Weights of a small encoder-decoder audio transcriber: encoder depths [9], decoder layers 6.
Rows from block 4 of the audio encoder of a small encoder-decoder audio transcriber, named by matrix and row number. Rows with one number belong to one channel. Each number is 200 + 40 x the weight over its row's rms, rounded and kept within 0 to 999. All counts start at 0. After the name is the row's rms in percent of the matrix's.
After each channel's rows are labels from the 100 clips, of 14848, where the channel reaches its largest size: "lies over" is the class under the peak; "responds to" is what is common among them. Only what is clearly more common there than usual is listed. The data: strings of digits, spoken by a formant synthesiser in many voices.
# filt: filter width-3 conv, dilation 16 (encoder.blocks.4.filt.weight, 192x192x3, each kernel summed), inputs 0-191
# gate: gate width-3 conv, dilation 16 (encoder.blocks.4.gate.weight, 192x192x3, each kernel summed), inputs 0-191
# out: residual pointwise conv (encoder.blocks.4.out.weight, 192x192x1, transposed), outputs 0-191

filt.117,101,193,212,200,177,212,213,141,181,183,276,195,285,156,191,216,168,208,312,236,127,121,126,187,174,218,194,208,190,253,168,162,122,238,276,164,200,163,162,165,150,129,214,254,193,200,138,213,169,228,201,182,211,158,233,194,89,225,157,183,247,177,168,123,111,145,234,242,255,207,163,190,215,203,146,180,135,120,193,210,198,126,189,165,219,100,140,229,190,234,214,191,160,245,176,250,171,189,156,151,259,198,241,262,267,234,214,150,224,210,155,201,218,197,206,194,159,230,181,144,203,269,139,217,222,189,145,214,174,193,155,206,177,200,228,209,146,176,203,247,178,135,230,226,206,182,166,232,277,205,157,201,215,238,186,228,245,93,184,241,203,158,181,259,220,250,181,201,172,213,224,171,155,216,171,233,218,154,244,221,217,193,207,130,198,153,234,235,213,214,218,242,220
gate.117,102,296,269,217,203,132,191,176,259,219,262,148,181,159,232,238,195,166,213,239,179,220,247,148,217,176,217,226,107,222,220,207,169,232,119,207,209,229,167,195,121,180,124,206,127,179,211,190,226,240,162,228,206,149,164,176,233,232,212,263,126,247,241,230,149,183,169,176,266,217,251,225,116,288,230,194,157,210,166,210,222,278,151,173,177,136,164,211,188,272,183,200,267,146,251,174,222,275,240,181,208,162,171,184,219,256,284,207,159,143,193,267,237,179,183,247,185,243,119,174,223,219,217,204,224,218,235,218,236,208,183,250,238,174,236,247,259,134,232,200,182,175,197,164,218,262,204,133,289,180,223,200,201,246,182,200,201,180,215,231,200,267,222,167,192,159,217,207,187,228,239,184,181,195,169,138,255,115,161,223,203,177,181,235,200,219,144,205,169,147,199,276,237
out.117,098,173,222,232,183,200,241,197,207,173,117,182,167,220,198,179,247,223,211,196,241,249,164,241,215,245,230,281,207,163,180,203,157,172,162,239,224,259,167,246,256,217,123,184,131,182,159,213,191,256,226,194,244,164,222,206,159,173,196,242,247,144,189,209,263,246,147,181,191,222,123,254,244,211,227,198,212,230,158,189,287,175,171,154,241,177,217,302,172,246,201,228,254,78,174,213,197,213,180,200,227,171,206,193,239,258,229,212,154,222,260,153,195,230,159,146,166,209,191,326,227,213,257,123,193,211,175,274,212,280,172,233,237,200,159,136,201,207,189,167,243,229,151,204,254,278,150,122,185,173,184,225,161,172,226,223,287,133,249,173,164,212,252,241,170,226,191,178,227,167,233,237,215,207,138,183,185,159,208,150,234,260,215,242,223,245,178,165,251,193,252,166,190
lies over: silence
responds to: last digit: one

filt.54,102,209,136,246,195,210,198,162,171,218,167,261,212,235,234,143,259,185,135,212,170,162,159,223,213,171,150,230,194,210,241,203,140,211,112,207,247,199,214,268,189,219,164,176,183,202,177,134,152,149,82,232,170,207,164,245,199,200,200,255,135,134,129,202,300,220,165,259,162,193,248,178,203,226,229,167,202,242,287,237,132,225,155,183,141,191,159,251,200,215,141,222,162,194,185,217,187,192,182,233,217,170,238,142,243,224,230,220,252,162,170,188,279,226,243,191,151,111,230,196,160,150,190,230,157,226,193,233,202,227,272,162,219,248,236,167,286,179,270,278,207,248,214,107,206,221,186,226,179,248,245,216,220,198,285,235,165,174,205,179,184,222,212,180,152,155,213,167,184,183,204,220,151,215,180,236,219,159,243,224,208,208,104,149,171,183,168,231,199,124,240,163,156
gate.54,097,223,225,209,212,87,144,268,183,225,163,127,197,207,214,231,224,153,225,161,160,197,198,250,224,159,259,177,179,207,240,283,235,211,182,224,174,169,166,117,102,207,177,216,188,182,175,166,153,225,225,203,223,214,224,213,157,171,285,243,181,167,152,186,194,239,160,99,232,249,223,167,190,233,187,251,229,218,172,208,239,163,199,208,172,250,237,204,194,186,145,246,208,253,252,163,159,238,198,206,198,199,242,197,162,208,284,304,226,238,179,176,238,160,189,182,246,172,155,216,166,267,260,158,223,239,194,226,218,146,207,238,122,205,284,225,170,290,225,221,188,172,203,166,207,238,174,184,249,193,261,132,234,207,184,145,174,235,221,184,210,129,228,285,217,195,249,222,258,262,201,281,208,204,247,280,267,213,205,180,286,207,207,225,190,241,248,194,166,211,180,245,241
out.54,100,150,224,246,143,226,255,102,137,251,131,177,182,154,225,160,202,202,196,211,182,208,90,216,215,246,205,252,216,137,204,267,204,170,192,231,167,194,203,158,134,244,204,215,102,144,228,228,213,145,222,206,178,160,222,191,162,228,146,286,171,146,173,191,242,200,158,186,238,127,174,262,183,162,287,250,173,181,200,185,196,258,190,190,216,186,173,210,190,278,153,232,153,232,139,230,151,192,250,203,192,248,207,273,202,196,218,116,217,188,186,213,170,256,228,125,116,128,267,190,231,223,184,243,124,77,233,160,215,212,199,158,173,182,193,231,166,205,210,188,216,159,224,230,247,226,182,213,181,154,150,119,201,182,204,177,200,181,214,185,205,198,197,218,261,154,236,185,191,201,184,264,144,229,243,251,277,196,187,233,248,223,210,281,171,186,182,239,239,192,211,188,200
lies over: /ɹ/
responds to: number of digits: 5

filt.19,096,220,128,142,191,73,315,207,116,238,144,208,215,168,143,165,188,212,202,221,205,260,158,237,170,229,254,219,213,151,252,264,252,203,174,212,253,190,182,223,209,102,206,210,169,153,190,221,167,211,260,152,163,228,242,206,162,214,160,253,210,191,140,184,189,186,174,193,221,175,163,184,220,286,175,200,277,139,211,150,223,264,256,161,194,152,232,225,226,231,279,270,193,175,218,209,181,252,214,135,250,207,178,207,232,180,191,231,213,235,177,209,227,197,154,231,227,228,229,200,199,225,215,229,187,224,266,213,233,255,141,205,212,248,216,222,186,319,232,179,261,188,196,191,176,225,171,192,202,241,243,213,235,215,135,160,133,202,185,218,129,259,240,198,232,176,264,209,178,261,242,181,196,211,235,251,230,275,170,268,232,215,165,184,164,146,239,202,226,236,116,196,258
gate.19,091,193,205,173,167,203,182,200,182,124,181,219,213,219,262,227,257,204,180,199,158,187,201,284,224,242,192,232,184,202,203,192,132,251,220,156,96,231,200,134,161,207,230,232,205,176,191,181,158,210,236,147,301,200,271,211,261,237,186,127,214,217,205,129,233,238,163,176,166,160,137,212,243,164,278,218,153,187,226,262,161,163,214,118,207,234,190,172,155,218,130,227,229,167,198,196,205,217,261,248,186,106,243,284,203,251,188,205,158,249,207,281,193,187,181,206,196,165,203,278,158,269,202,228,275,172,224,223,212,138,262,259,218,169,197,240,202,230,155,251,232,238,251,148,211,284,202,140,188,227,179,225,220,186,206,191,181,221,193,245,190,161,179,202,217,273,257,207,142,158,163,192,225,211,179,182,135,126,155,249,109,218,227,206,239,186,148,246,200,267,192,189,166
out.19,090,157,167,160,206,170,256,233,207,213,156,144,254,152,278,211,213,237,187,276,298,166,111,188,234,229,178,169,213,173,126,187,248,184,202,241,212,164,223,166,151,226,181,229,205,221,231,155,258,182,223,219,181,221,201,249,180,208,159,221,152,217,197,247,198,159,212,203,249,217,239,250,250,260,200,229,207,207,189,184,187,191,247,215,165,159,254,213,174,267,239,197,270,226,179,244,171,211,236,160,219,143,286,210,224,160,164,223,156,262,221,117,287,159,123,154,231,143,232,182,182,223,164,196,236,283,257,160,203,127,246,207,192,268,171,215,235,179,191,286,215,170,207,217,199,129,234,208,189,151,303,141,197,154,164,200,236,240,167,196,220,247,180,146,169,125,184,265,227,175,169,219,217,188,247,258,264,177,230,161,250,161,196,151,209,144,268,226,186,218,175,231,230
lies over: silence
responds to: number of digits: 1; first digit: eight; last digit: eight

filt.14,106,178,244,202,142,167,200,148,175,255,193,141,150,191,123,202,204,152,177,226,181,184,251,242,168,216,198,177,292,160,291,194,139,215,225,134,165,233,111,161,217,214,216,100,200,166,185,273,178,247,158,118,206,159,184,103,97,167,276,146,173,159,192,144,188,159,223,166,174,289,205,217,217,187,255,203,74,146,197,234,220,208,198,213,246,174,179,180,174,214,110,245,251,175,233,242,251,234,221,155,264,253,182,194,189,210,197,250,139,123,150,179,145,205,215,265,177,223,212,241,172,173,202,184,237,166,195,190,202,281,231,202,191,180,226,204,203,200,235,242,202,206,178,162,149,210,206,251,193,170,190,215,169,246,244,191,103,185,240,225,195,168,195,218,206,215,173,221,196,217,204,210,205,194,131,200,179,245,161,209,220,203,211,208,111,167,209,174,179,160,188,143,175
gate.14,111,219,225,244,188,160,177,198,248,154,238,215,190,184,202,154,162,234,207,251,163,193,191,168,196,211,130,151,242,154,253,195,218,198,177,305,230,188,145,242,206,154,196,180,243,208,191,238,186,151,205,166,239,203,189,153,218,207,211,248,155,115,208,208,278,256,240,175,187,168,159,170,164,202,187,218,265,155,173,130,182,190,169,151,148,178,265,210,224,219,231,248,200,198,245,171,206,189,262,201,211,246,150,162,160,213,255,192,124,202,226,301,217,179,157,229,217,109,181,166,260,223,158,195,126,227,112,223,217,152,271,240,188,217,169,92,99,181,220,125,205,191,162,209,211,224,200,128,266,178,205,190,159,155,261,217,195,211,185,166,242,47,184,165,212,170,137,165,194,236,158,181,200,187,216,152,215,176,151,167,160,196,244,200,207,171,210,268,192,194,172,197,230
out.14,093,181,165,184,211,152,189,236,141,210,192,169,131,206,136,173,214,201,199,119,123,182,232,206,144,168,134,92,175,251,162,214,224,203,251,236,234,226,119,207,174,249,239,151,197,201,173,208,132,210,238,192,221,181,217,224,180,264,245,244,225,193,192,172,255,236,197,244,222,193,206,196,180,211,154,164,218,167,170,165,210,154,245,220,266,182,221,202,169,198,206,281,184,197,148,251,214,149,113,311,222,202,218,199,186,266,181,207,177,221,224,158,204,183,243,188,197,216,249,183,182,183,178,150,112,192,232,159,225,181,194,234,273,195,161,273,159,181,193,232,178,199,126,174,181,160,146,213,179,182,226,167,116,196,237,206,255,175,163,212,188,155,183,227,241,202,209,135,159,201,231,235,192,243,175,206,127,153,205,155,273,149,53,244,243,169,215,145,223,118,260,235,163
lies over: /t/
responds to: last digit: two; last digit: eight

filt.33,103,194,240,184,192,225,271,188,127,232,137,143,228,259,219,192,253,216,144,195,243,167,223,134,134,281,107,218,153,267,236,230,223,249,221,262,190,198,181,140,172,195,153,170,194,203,191,218,187,186,265,191,128,171,153,146,182,156,235,165,291,177,191,277,159,265,151,187,180,237,244,135,217,287,232,199,247,238,233,196,216,211,203,148,192,202,219,213,214,192,138,223,226,214,247,186,140,225,212,164,97,174,136,130,188,143,262,213,229,208,251,207,247,234,237,196,157,146,219,164,204,238,212,207,164,296,160,176,206,202,245,231,220,234,291,278,206,269,162,180,202,204,228,192,168,222,124,183,244,93,178,261,203,238,195,241,198,281,189,201,191,195,192,234,200,192,165,249,227,203,212,198,219,183,244,216,255,237,187,185,247,202,191,247,190,198,175,206,227,220,168,174,197
gate.33,105,264,172,191,206,153,135,273,207,194,182,183,243,165,269,217,235,230,213,210,188,193,267,203,290,206,234,204,244,169,295,216,210,209,207,167,279,226,242,179,169,168,189,244,193,225,174,178,175,179,234,154,183,183,201,250,246,176,237,231,161,212,169,202,171,202,154,155,276,238,210,212,182,185,204,179,263,231,173,109,265,205,182,251,183,205,258,231,115,192,150,216,217,239,189,197,228,322,223,177,216,215,191,194,231,213,210,299,200,240,152,234,153,159,217,175,210,167,232,203,172,168,229,229,191,223,199,184,155,148,228,169,208,169,213,243,229,190,88,241,256,166,194,183,241,190,162,310,259,275,198,196,216,246,288,144,233,188,134,175,193,200,208,162,267,182,242,150,293,185,179,187,245,243,237,226,221,167,267,177,204,169,181,170,209,212,182,218,92,176,141,190,162
out.33,104,186,237,167,228,183,180,235,247,182,236,266,253,189,224,152,180,260,175,201,260,195,213,185,132,224,209,271,159,169,138,173,136,226,163,206,167,250,206,296,201,174,274,116,307,187,193,102,221,176,142,203,162,206,230,155,238,142,208,194,136,207,204,193,151,202,218,292,201,224,179,337,135,200,120,206,145,201,177,217,201,212,231,164,232,159,219,188,207,156,222,251,166,168,227,175,198,176,196,231,140,210,151,185,232,237,213,176,231,223,228,143,222,190,199,267,109,241,133,185,277,198,195,166,210,220,199,200,244,161,189,143,159,193,239,193,195,203,183,177,231,214,142,196,160,165,158,201,193,136,196,211,201,271,212,187,186,179,214,175,234,149,255,149,210,247,220,298,149,262,234,205,179,239,196,135,232,202,186,218,187,186,191,199,223,168,260,167,195,153,254,279,205
lies over: /ɹ/
responds to: last digit: four

filt.184,114,198,237,151,130,156,106,168,248,199,230,220,268,148,251,202,210,248,140,244,144,158,183,191,250,258,268,201,171,177,221,183,227,125,252,176,198,176,172,193,142,144,129,195,145,133,179,222,160,213,197,175,202,185,175,187,145,203,163,174,243,204,150,178,157,169,169,241,224,184,180,227,223,208,178,176,54,125,192,234,305,205,197,179,239,212,163,200,162,243,160,136,200,179,215,231,273,267,193,157,149,250,171,181,197,254,144,207,246,183,136,190,132,154,251,236,184,242,171,205,203,161,134,219,255,168,176,165,201,276,160,211,220,154,202,236,173,153,216,211,135,206,218,288,196,236,224,178,182,210,195,197,184,177,195,170,181,183,195,196,262,211,165,244,210,215,228,211,232,178,195,240,305,294,225,251,263,217,207,204,250,187,206,170,213,277,184,220,204,175,229,233,211
gate.184,098,303,200,133,200,186,172,165,197,246,169,162,182,197,241,227,178,233,246,192,150,119,133,174,151,254,226,246,169,284,222,220,227,174,196,176,219,164,244,139,256,270,148,149,214,158,166,167,216,242,200,209,254,234,174,135,126,251,201,194,197,255,151,178,268,196,121,190,206,262,233,174,202,125,162,185,280,167,173,243,234,213,284,207,203,135,159,240,219,214,184,148,252,211,163,138,177,260,200,160,213,183,230,233,215,202,240,260,132,217,215,203,189,159,241,154,177,217,144,235,205,254,167,231,241,137,190,120,166,152,158,206,185,228,231,235,245,246,229,221,150,210,192,242,170,235,218,135,167,246,179,204,174,223,160,186,181,195,212,194,135,238,212,179,216,149,158,174,175,228,224,166,201,214,214,163,215,245,187,259,165,179,179,260,239,170,175,223,167,175,68,250,248
out.184,095,179,198,194,166,169,206,217,161,273,232,229,184,246,228,201,218,160,180,197,240,165,192,253,147,180,253,163,238,152,210,222,242,265,222,209,277,201,286,152,215,206,118,150,162,201,202,181,201,229,198,214,133,174,223,179,176,188,202,199,144,195,198,162,239,224,207,242,142,141,160,297,244,175,223,204,233,221,123,146,207,211,235,185,254,254,175,226,205,244,220,211,247,163,187,275,260,173,299,174,204,181,231,204,198,209,215,168,203,205,231,192,238,259,173,219,141,199,192,154,234,265,258,236,277,185,151,234,173,228,140,116,221,180,268,123,184,171,145,304,255,141,240,192,144,201,135,232,168,203,223,173,186,200,190,189,187,198,214,129,236,203,229,171,143,178,241,166,180,195,292,180,149,242,187,255,277,239,219,283,276,177,195,164,225,163,191,248,157,166,166,176,186
lies over: /z/
responds to: "zero"; first digit: zero

filt.58,106,202,165,239,226,221,193,278,200,224,223,262,249,170,166,253,250,128,202,151,193,200,136,211,196,171,178,203,244,164,181,189,231,161,220,179,227,217,171,158,253,210,200,188,252,185,218,138,204,168,253,187,188,201,206,249,151,179,155,182,245,124,215,238,204,200,231,157,187,180,153,170,200,115,190,142,139,154,205,189,219,192,227,166,212,250,232,175,172,204,208,130,210,173,243,233,276,243,202,237,150,238,206,116,192,196,186,209,195,241,113,147,165,165,187,184,192,249,240,192,240,241,210,223,232,221,143,241,169,71,137,204,238,198,245,136,220,259,118,269,226,158,216,265,148,206,150,224,149,235,188,159,203,172,187,256,159,258,218,149,233,198,210,152,171,234,188,149,203,190,197,223,220,205,221,231,215,290,228,142,212,166,189,70,234,187,287,183,218,106,257,196,214
gate.58,099,196,218,196,166,139,163,248,314,273,272,189,224,145,234,153,272,175,170,216,142,256,272,244,213,233,226,160,233,204,200,168,183,204,197,164,197,172,120,187,237,157,168,142,178,141,162,298,202,214,186,229,174,194,203,173,160,162,227,167,148,210,221,192,214,161,192,188,148,177,204,184,184,105,216,231,217,225,193,163,223,219,214,218,201,257,290,168,120,228,216,210,147,169,200,185,164,270,204,170,226,213,227,176,226,182,257,226,187,196,210,242,198,168,131,153,233,168,174,219,207,245,293,228,109,179,211,216,223,277,201,258,219,226,253,226,242,180,205,237,216,203,248,196,200,237,205,138,242,192,230,143,139,231,209,162,189,168,251,182,151,131,145,215,128,218,264,161,248,192,257,240,262,183,181,170,193,230,221,259,158,297,227,167,187,182,156,274,152,170,213,173,158
out.58,091,261,259,133,188,209,222,199,142,257,185,164,272,242,145,207,197,185,224,106,206,212,189,243,215,185,260,196,198,181,239,159,191,205,195,208,197,182,176,192,227,192,192,169,201,160,165,266,197,152,228,214,257,183,226,249,233,263,246,270,207,270,213,232,253,213,236,166,133,243,185,204,147,162,183,156,194,269,205,202,158,187,231,165,197,190,204,154,199,217,174,255,196,212,184,251,189,278,190,199,237,216,144,214,191,176,183,214,240,162,218,247,226,115,153,201,117,201,198,241,204,216,216,255,222,301,153,215,259,256,125,144,183,230,186,170,192,261,266,202,173,206,192,228,213,203,186,287,188,143,192,207,82,220,201,81,148,203,242,245,199,282,191,197,187,244,250,173,269,143,222,111,242,203,123,225,225,228,197,223,189,250,233,174,207,195,206,254,253,202,158,227,145
lies over: /v/
responds to: "seven"; last digit: seven; last digit: eight

filt.89,101,233,177,138,238,196,182,257,235,247,210,272,246,147,132,175,213,165,185,141,255,233,224,267,185,155,286,211,171,177,211,226,162,244,235,155,275,232,154,170,86,205,192,217,245,186,158,207,225,172,141,198,165,206,195,212,189,203,249,171,212,190,285,264,231,168,167,212,182,202,233,249,182,193,217,214,161,216,223,156,148,281,187,120,324,192,198,217,178,200,181,167,170,158,249,206,214,243,240,304,216,142,256,215,177,196,202,139,179,130,171,173,244,203,280,229,160,171,219,174,242,129,223,173,157,173,235,225,153,213,184,212,173,179,166,256,206,193,185,209,221,234,181,214,221,260,258,185,186,197,237,183,312,151,172,247,218,199,194,238,199,229,258,214,241,294,225,219,236,216,216,186,179,182,168,168,184,264,179,259,270,246,240,215,173,148,247,241,222,230,165,210,220
gate.89,090,255,191,156,247,198,204,265,280,248,276,181,189,191,211,201,237,219,205,176,201,289,151,192,188,259,144,156,135,247,154,211,118,239,218,173,189,151,163,258,154,241,194,215,202,183,196,280,251,177,199,248,230,170,253,210,267,257,252,240,104,193,208,165,213,153,193,160,226,159,211,159,180,195,238,221,267,218,181,139,237,254,214,170,248,207,190,181,212,241,136,203,245,220,227,221,148,222,231,170,184,153,191,231,225,185,226,238,240,138,174,263,181,176,168,198,260,125,249,163,219,249,222,193,171,199,188,187,271,185,136,217,249,201,198,161,236,174,244,253,214,253,180,192,211,219,111,269,253,197,220,199,250,188,294,212,204,226,229,168,187,207,231,274,143,201,257,222,266,202,151,178,183,203,164,178,179,140,193,204,218,161,305,235,166,266,154,172,186,261,169,212,260
out.89,105,220,249,228,243,235,172,171,191,262,169,220,185,163,159,258,219,152,177,168,297,227,154,229,209,257,229,195,150,182,177,158,240,160,192,240,219,246,190,185,262,229,184,235,237,113,226,203,210,246,223,261,170,210,199,163,181,239,198,185,201,182,164,187,160,226,96,180,238,178,77,265,205,176,201,148,342,216,245,230,191,179,145,167,195,164,185,202,250,169,187,212,281,267,238,158,232,244,114,191,158,223,187,187,216,236,218,284,186,191,142,190,220,249,249,253,208,271,167,216,195,245,188,134,126,203,239,180,210,169,120,220,176,184,180,213,206,146,215,144,160,155,176,170,178,180,233,181,262,196,206,204,256,181,199,139,178,169,222,193,176,230,215,253,167,178,265,210,161,258,178,181,175,237,163,226,183,212,209,148,222,299,215,123,189,234,232,198,200,169,196,241,141
lies over: /ɔ/
responds to: "four"; last digit: four

filt.66,100,176,213,247,199,233,163,176,138,204,230,196,232,204,206,230,235,179,259,224,229,258,243,151,227,165,171,168,219,267,206,266,314,194,219,261,126,243,201,195,166,211,220,231,270,136,142,173,192,254,181,184,185,200,227,144,253,266,198,168,249,271,198,164,217,187,178,235,215,177,167,150,218,256,192,179,205,128,201,249,228,200,162,284,261,207,196,192,229,164,200,208,215,244,207,208,244,146,147,145,182,159,217,209,183,151,156,231,160,239,247,155,183,163,199,186,274,198,198,232,203,193,153,265,179,301,187,213,191,251,146,208,234,197,257,216,229,246,246,175,199,154,222,246,231,158,204,247,123,158,165,164,208,213,129,191,155,214,207,174,106,163,200,290,214,198,213,223,173,193,207,181,193,206,274,236,199,194,275,221,230,223,250,184,136,276,289,214,217,295,155,206,140
gate.66,098,214,169,190,161,131,224,195,200,251,208,132,247,221,288,166,222,179,221,217,205,225,269,127,172,281,197,226,139,165,192,164,168,216,223,212,178,209,263,267,152,134,173,191,145,200,186,188,214,171,195,159,200,184,209,170,194,207,245,242,196,237,185,243,227,224,187,151,227,250,232,181,181,225,208,251,292,168,126,186,265,236,185,118,203,154,180,187,253,154,221,208,276,196,207,140,169,195,207,150,196,153,126,206,259,173,171,176,246,258,193,263,225,170,176,269,230,204,154,215,139,247,162,273,180,153,161,179,128,195,282,272,204,185,220,159,171,54,267,189,223,165,219,250,183,208,237,176,263,178,236,248,240,206,177,148,206,149,205,212,233,228,219,196,208,195,238,192,172,205,241,261,187,177,229,263,170,146,180,249,170,230,200,196,188,200,164,191,161,175,208,293,263
out.66,102,219,197,156,174,191,212,210,289,177,227,180,161,182,270,183,205,266,183,198,162,192,184,185,149,154,172,223,243,290,260,240,95,213,223,263,214,205,164,235,195,220,180,219,242,200,263,219,150,218,163,233,175,134,197,259,168,324,166,218,191,189,213,233,186,220,262,193,233,197,197,144,231,212,173,215,166,189,169,119,211,151,194,275,178,147,183,247,214,223,172,215,219,240,196,186,265,180,184,247,194,231,195,155,151,210,170,111,229,179,230,153,225,213,272,200,211,195,216,192,172,184,271,168,181,145,178,188,154,169,185,213,206,237,199,156,134,231,216,199,173,215,227,72,112,253,237,209,139,199,251,149,176,256,248,183,165,255,226,225,196,211,242,235,176,271,183,151,246,230,210,259,163,161,266,193,175,179,226,202,187,218,230,175,245,257,194,168,304,146,277,186,232
lies over: /ɔ/
responds to: "four"; first digit: four; last digit: four